A small masked image model, trained from scratch.
Model: 12.8M parameters, patch size [4, 4].
Training: adamw at rate 0.0029, 9100 steps, batches of 256.
Rows from block 13 of a small masked image model, named by matrix and row number. Rows with one number within an expert belong to one neuron, the router's apart. Each number is 500 + 50 x the weight over its row's rms, rounded and kept within 0 to 999. All counts start at 0. Numbers have three digits each. After the name is the row's rms in percent of the matrix's.
Before each expert's rows are labels from the 100 images, of 14848, where the router gives the expert most weight on average: "patch colour" is the nearest of a few named colours to the mean colour under the peak; "lies over" is the class under the peak. Only what is clearly more common there than usual is listed. The data: renderings of 100 made-up gadgets, each built of a few solids, in any pose.
# router: slot weights (model.blocks.13.mlp.router.weight, 128x96), inputs 48-95
# up: expert up (model.blocks.13.mlp.up, 64x192x96), inputs 48-95
# down: expert down (model.blocks.13.mlp.down, 64x96x192, transposed), outputs 48-95

# expert 34
patch colour: black
lies over: main colour
router.68 125:450565546403572412459461456408495517465482514509590494472469479594464458402509488492573464468473540520570523478572483520538484471535574449514440
router.69 090:360450438516443492498563571505487509514518467517569516522572533561481539572469459570537454461525389511447490381435488504514478483443456494556570
up.0 088:548420538575460534513444554590548487500506453491402496539534582409554539627481456545491493552428417477563454479477517495514486491404454543397518
down.0 081:545501409437458422464563477520526476525522479465535474457498517372460365570554488506494542494406606474460415520565462476481531483561419498475518
up.1 107:506464509545476529459589507460629496522505505509418530562641537500623476558647474448535538506523506480466444573514505507473542503466524497481526
down.1 115:595531659442471579434523524514456479503604496492520503474561482548445524379427528440480513582519526523464499524472464512519490508499400623508543
up.2 124:579515453488432431454530485626572496510451527513434509479498518523433563465597516675486515531433512497516492488466476506461509507522448574495439
down.2 124:442570463468408638513443586471496443492542483486525512483519499510510484512505531444487476535516502499487434516385552465530521518458414523517487
up.3 111:509376503509495507418504506484623529519490476522416502623505567503529471636627532548548522570398557477506527491511558492484489520490453559490474
down.3 100:458558650452560514501489472486456496477542520532544513467554505548460422358443516483512503512527483533481458523442444504542511529475496573427601
up.4 103:433474463549514465446522509460558458451479456438386475541487454481511527621586399515600477584436472489443466472472570461520496439429507536427557
down.4 065:506464415429481390479560491510529494476412474438530471520490491402465411608593449579466490460416542474503513472517424498474523424531480479521512
up.5 097:585408453547425520456503566629456539508499515512492507472526451478521491476497547589485467565458461464504426483466497539455447508512438541470517
down.5 108:437518629383554474521520474473527475486485494492488475505492555457467421428501462490498557477566554502426492542554481499478549479417516443446597
up.6 105:580418492514350508460574575580539534519518481508462464582612480485568465558606527553424570528495525454510504487451434524456493505502434452467529
down.6 114:423512609411551539383498501485495512493400505512560482471507503581424445396466518537503533429510562519460479542548544510475491495485444540521553
up.7 101:499460535460545428405594581485552527516590497509508501549466466454508521523524410575498496553525494538501518509487515529517350503444500427494492
down.7 124:424499553480531576562457461499497468502409502507497514487482574599465481486509491375466469439512659534542432500607520516536540505524430542482501
up.8 089:575425537589484541510524494532522497505479455482383507526468554367637475595545475435493461533459417459529424586469473480497443482415404567398519
down.8 070:454485382464470418471562489527504485514560474443548457461486498422424355556513455480476542499406595472413405516643497469491545438547487498470515
up.9 097:525530506626521588550485524494526488485487535487481548488521438461584549499341405493557451440524463513416595380440599514549449476443516484497466
down.9 104:470463554490500444451521483501532539514509502518570500518486449486493354523468513593485510480537579506444416484648494493486520480544479465592545
up.10 098:541390543613524564545468538615404502493525515496439522542460508419602535469442522546481472466449466493561503605488474516502399485398474568464526
down.10 114:598475457441425390505547510524562474519512461476507457530491530395444426551517441486497582497408530476457428497501520465486490462520437461458588
up.11 114:560482513534445500537559474569442488486534533491460530436369479552481466470491503597470488524482511508451447503443491527458518497521372568484514
down.11 116:489515436529492586467484456438491481502524477453585516497550486437486465476476461456507546587480549499579542482477500470492506482451455419444468
up.12 109:582476414546343456513474540536508500486456467489435469508527574526637481510559502523513582492406493476507534584499560476457521485542486476528527
down.12 086:453467426432426425478575501529581505484594487456507476485545480392478447569553502592498541517421563475469447517629511496478512450567426520494527

# expert 37
patch colour: black
lies over: main colour
router.74 107:554457435546566526496469534454551488581455489611548523549449418461624540435454434594459481481526517512464528560492524528506539619346461490518577
router.75 101:459545433459549507497474532522489544550537526602520504408526514519495506492487585546569379418494493553531499431460531508457473582560406488552482
up.0 100:483461452539436604573514459520488498505484424501383568586495500540553477524489477501523523490508440498529538512412507544549405496496497524552489
down.0 097:462492565516572407375495571479488486504468505499626490318476483495507525554496602524508496523539562497518453482623508442467557501516492422459544
up.1 101:411578463499570516434532449418541481500539562501494436555614497545554433443562471362574470481514522520496504499498467473581514496496522470370508
down.1 100:579461493537393491579473544576440531501437453498536495472419498466458578578488554614511560499520479491458480446432557528419514494491475533616531
up.2 098:493552446525474589575435470530483525507488464500390606546466455535551385599514534526553521548344450490447572512494545505567522506523505514497419
down.2 104:452479514530504471366526501462548490487449518503587503433507567473485610448492429483493478439700531506551462486532467459471474510454511475521575
up.3 098:521463454531483582454502564456490411508479476500464563554453611545483546649476580445520583549465438503485538478443546534495419496532499479538470
down.3 095:455543508532522418507480497538524551463504518499534456441508411458535444374510431560516341476537527522528434526552501442527511490466511490419561
up.4 087:415552500477479474561489435542478543493550563500403486516525450465490437503418500465600473545509434459531377583574530441518570513506551400396455
down.4 079:569489479553480475440505553438603488521386490504565478480474548529552607416553426531455509456498500494460607439426501540480491488400451569618579
up.5 105:470553529469510600542434509478559506513521421494419460452530523536514507526415530533600502524491562576482511547535589532500430509548512446469461
down.5 107:523511390535474421411532495512422465496496536505611518528477523443462477510584479518449464455525458473487474474437477487527530497391466576475513
up.6 099:478517563499428507579440501505478432500441413501508546551431482539449533564552579487519603544416482498393486506461367536492525508515487568481502
down.6 100:524486454476618493370512517493530518472589578505445508544544553431511490433426420520511397499585509497560559506515575439529470506499518469492476
up.7 107:504603509451518496442491477398537566487524500495621465428517578466515445492512521510500482513448541581599541489567550553491607493474485489449489
down.7 109:585486459511466547610484484563419439472524476509461527606510488513412577529498470507489507470515440487339468507359505443520468492522514555498486
up.8 100:471464432558548478558465439509420460501453431498556542598476515539564439480610463516431453482482527488528496456432471475560540507478508511491567
down.8 105:485510549430481537473511555457567524497528501493476505357484505454441601530402564502531539532524466504443497526574493496437494506555466472544416
up.9 115:487558525521504510450514466520450602501509531495583455473567541404548464458565549487532491525488385542593531484493430433502340497447507432435533
down.9 110:562431472473493524569474525516539468506490451505445514581481469558494588493489379473498557461491585497399508507450567516501587494523503580561516
up.10 042:528579553578509521512432569542431449518505442516594453554498484433525518499526551547431469530562572604463502519425491519515494502493521637510458
down.10 055:501460554523488538429557425467548519527517489529466574400510491544479428536456474422509582463514503473596509532672418478507549553570494499446521
up.11 090:503488480545513463535464415463484436502488498498460504546521479668550394555460507541563484588474520508511530548518493539445529509542495591573522
down.11 094:411518484447504509440490563511517531497456517479511484406455520369458590524512547455496499364588501524499479485505496502513500497475474424384513
up.12 112:534528562506500477500583520482514356494450468500570467510547380521497551495505445513498423506630497575555436614442419573508456503529503555555492
down.12 126:468497465490480434496466509493448567509607530503401523454478536448529458489441608489468532470299539481543530420600465515478536510516451458403501

# expert 10
patch colour: black
lies over: main colour
router.20 088:431547432602482411497555457508432491503493471489550487498511415591578511464418424528532422572486482518374563468508479531505472471493460471415544
router.21 124:457535526481556365565540440428462477456370526473532519398493442581497437467448480509450475420474568485416506527518519513500501467475534528455503
up.0 098:465527491531511362593529479545609493517398496512612507492490539427467554518529470618561486510371509513511469453484538559519530497418560546456499
down.0 123:525521578548434679483492528489486483501631517521513530418447495493506436470378541450503536535543516508513550501576562524486481533504372448564406
up.1 111:564457484498383565463497523496562507516460463492496471556497554426481502478477520591463564534390423469604495425573510508478551496441434454403550
down.1 088:463527458457547550596521481484538501530407453499514468447517471544492331468523532427528503461529560475517547538582541462506552489498381557604588
up.2 142:465491439533439489482573545525561469482538450474539460570508563490543560500514454603527538539467409452511556479444503456563459455421520438450511
down.2 060:458479633506499516562478527452470511507369486495544509386535507502551441399546593407537537510550570531531610537445502490471515489551453453545563
up.3 110:495514554490542459488555476540570498515573529512352515483472560475486483615560531458552410494448477512466390555435510511506429497406537495423438
down.3 133:565474574469474552530503531497546518520503478497512480638506498439452473529462446549508538456488502463428539499578585530526488523495393548554473
up.4 075:444452491440410507387490568551530474482505430484436449535508623435508498525516581552573508527505447474506500547530521474497468472483478394424505
down.4 078:485483392507545568647505477492519518508343460473530484441550442534530382423496526441512516521508502488504593550571535493503574444494457546530581
up.5 106:551528438435428602368496548524574522485543424463544455555615553455469492436511461594498540498530453478512550486481551445527462448517450455437514
down.5 075:537455520529519560590529551477498507493480479480517505454589431532492364407499476469546550509586535484461587516472505531488541448579409574521553
up.6 097:500407478497508563426513540492449536490598499477445523494470577449518483489498420533590442539492462496469391507496543482510424481400444440414399
down.6 089:487495553514506555589473477488526521509372459461509480511559514503499343513555424497502541474474582508519596492536520500512584444529495577545581
up.7 091:474491485503449623481420500506529498496511406479516441568486570393523508557617603579575548544490434466618483471541538504553498470473457481459568
down.7 075:497486444476488553635505547461535509513416454465487473443561455529509399463526523481541535480478534473467587534533534503509563440495392523455616
up.8 086:512490440386474496512461519565490506522594450502454441503615553367552514497503459461534507529529470497583513524400518442485510495525494457511556
down.8 103:497490385445499522632523511521506526507371478512549480481477463545495355514455563541511463483525513466561563471522489490519555474539402550502470
up.9 097:537428489445444516387478582540586506492600488492484512598534591458487556525619513573531484533512440490530528487439496497513412479487487444447540
down.9 073:523492423524506620574532497493504515507392460474539485446567457509486379416515553462533562526544516503488586538516566509492590442569439550480583
up.10 100:553429477570428500428482553522552493470508428441504478539494557427467501394537461596437585558489433476521521435550573485503536448458409474391567
down.10 078:515461442524486545643508529456509517517367449481496468491592462503494376479542522480538547493546508470518630539514547515508556447512424528509583
up.11 098:485488555530503527474455494558535464509514535510508520476444560459522518648519530483568449511451443528520399493440518527525442506495559437462396
down.11 130:552480420428433548566500530540506536507413462477472472660559482493483464536514499529523471432558480457494607510496562519553500470467470510569499
up.12 075:496450528454481569459483572629558491479603468501489490537485589450521565605574504486531498531555467469540508560476476490555415500511494481482490
down.12 100:468489379422483600612514504527527533498377472478510482510584453510488390483502507465519518522474491494514565534517530522490577457560436497451579

# expert 26
patch colour: green
lies over: main colour
router.52 076:515487438484526413563557496505531510488476484413517491444514418531403570463465394520479489457371444480509437445590494485518440454420531493499596
router.53 107:444554464462530515598555458546477515467438513483543484448523438545505524491430487450601440566394468524425496480539535455486543459464552463496564
up.0 107:483471464471444444445387572439562535501518510493465483468446500530510468564726444622487542534558521495592540451504588488493538503596537492470475
down.0 125:485495525536559561586579488554482501487336492506510503468504499532569560531359472538556460546449471529346476559493441527500488477404526400579607
up.1 084:448522538508537523539540473474486500508460495514600512564512493435467567515413535461477456529508518496513484530443364509496520497510547537447496
down.1 097:620481426519636433436468523503504516526579509494474502515558505513485470500587532522466527432432472490523526413514572486496486484380438444561460
up.2 098:504430553524514477583403584457501496511542471493489497626479505417483485458585439565413528533494474471640540599513453508522425499503507492480499
down.2 102:507480571491430520358562471497457453536503506483513501462493506485508503487498466497563503514577497511406471482422539518482463486467456558575513
up.3 098:520539508548561541545438480556471467498451495507424511523489510403579480508341491543570502514458499523439614484486513542508488496573463494462404
down.3 108:457533572409495428441525625513477455497549539481566494546475490526441558506617488506480457448577516516548425552437498503496467483461502542532561
up.4 084:455516403566527503423508587593508491503473510505518518479498442601550564431521454479609523481548470544600503463451567520465478504499479474560505
down.4 080:589505580456484399597472500481503492480553521528559532548466503414500455596453531595452455498536577525418445574493410497499493534491542458439511
up.5 091:524448504458511535554434571502550484503572483481551486623480505434429544343454458467424518561457424482607539448500404499536414491446505474473483
down.5 085:440477608538472481462557483500458470532519501480492506399489497508548489540524476511563510515568491512444412500444615524485460469443466544572505
up.6 111:525478564612458518448563527571446527507497522505504528549481449418563489548486418455428506489675562501468511559530422507510534497511546564464494
down.6 128:573487614406609527490516487528522505519526511510568506566552539533426458404459586556460503485443509498483523515339538500508446495440383409549585
up.7 108:417507495503490410590467591542556518500412518509503521481446488506528543524640500591571498556420508555550589519452539556481523492591536457489450
down.7 091:531507513611716464529504511535469524460514534549495544499489528493532555534464470535427472459554443516474514528617436473491507519367577490472410
up.8 091:503473468515450537411526512563569488501492488497459485498486410560502573462655471476526534509526503504433490385517608520496530505473484445518446
down.8 102:470527644472506434638482485468454506477455513493568516452474505394585419500368535506544470539427481519445561546409455514512462517489493508509570
up.9 100:454561527460464503521546454586456473435438474425476504583478467430508546493415439530615444550491463509421474510413458508510511423410517467418417
down.9 066:477474593516505521534557526500507483495365490470498497511526529574474497483472391532555478487498478516368477498435573529492475443404462422589577
up.10 098:465500447547598473569491575480516461491520466482561510580502487401412612421502602498454502492375489484636570516472465550522448493437516516446518
down.10 109:490477621545465475408503475471481472533523493487465494443520526431560412586552461481494529462589550500475424440479604496496479496455426623546423
up.11 083:503530563421488557544517433569568482513504511505353516538502541389543549523392492559534499479505473516416607509489508523485499494504473523457407
down.11 101:513523489466532441454502550493497487508513526486601503515479513519472538386513493467495456500442569522539453502391459494514482498475534531561579
up.12 118:432434491517439500526501535541480499420489458416505516543457435531481535528519439600512483530566471521482438506492458527518384420455540455426423
down.12 060:473536542537550550583488562496527485489537512472480499540516520601393572481483378504517476491505498496429432454505558490500482439430482418588538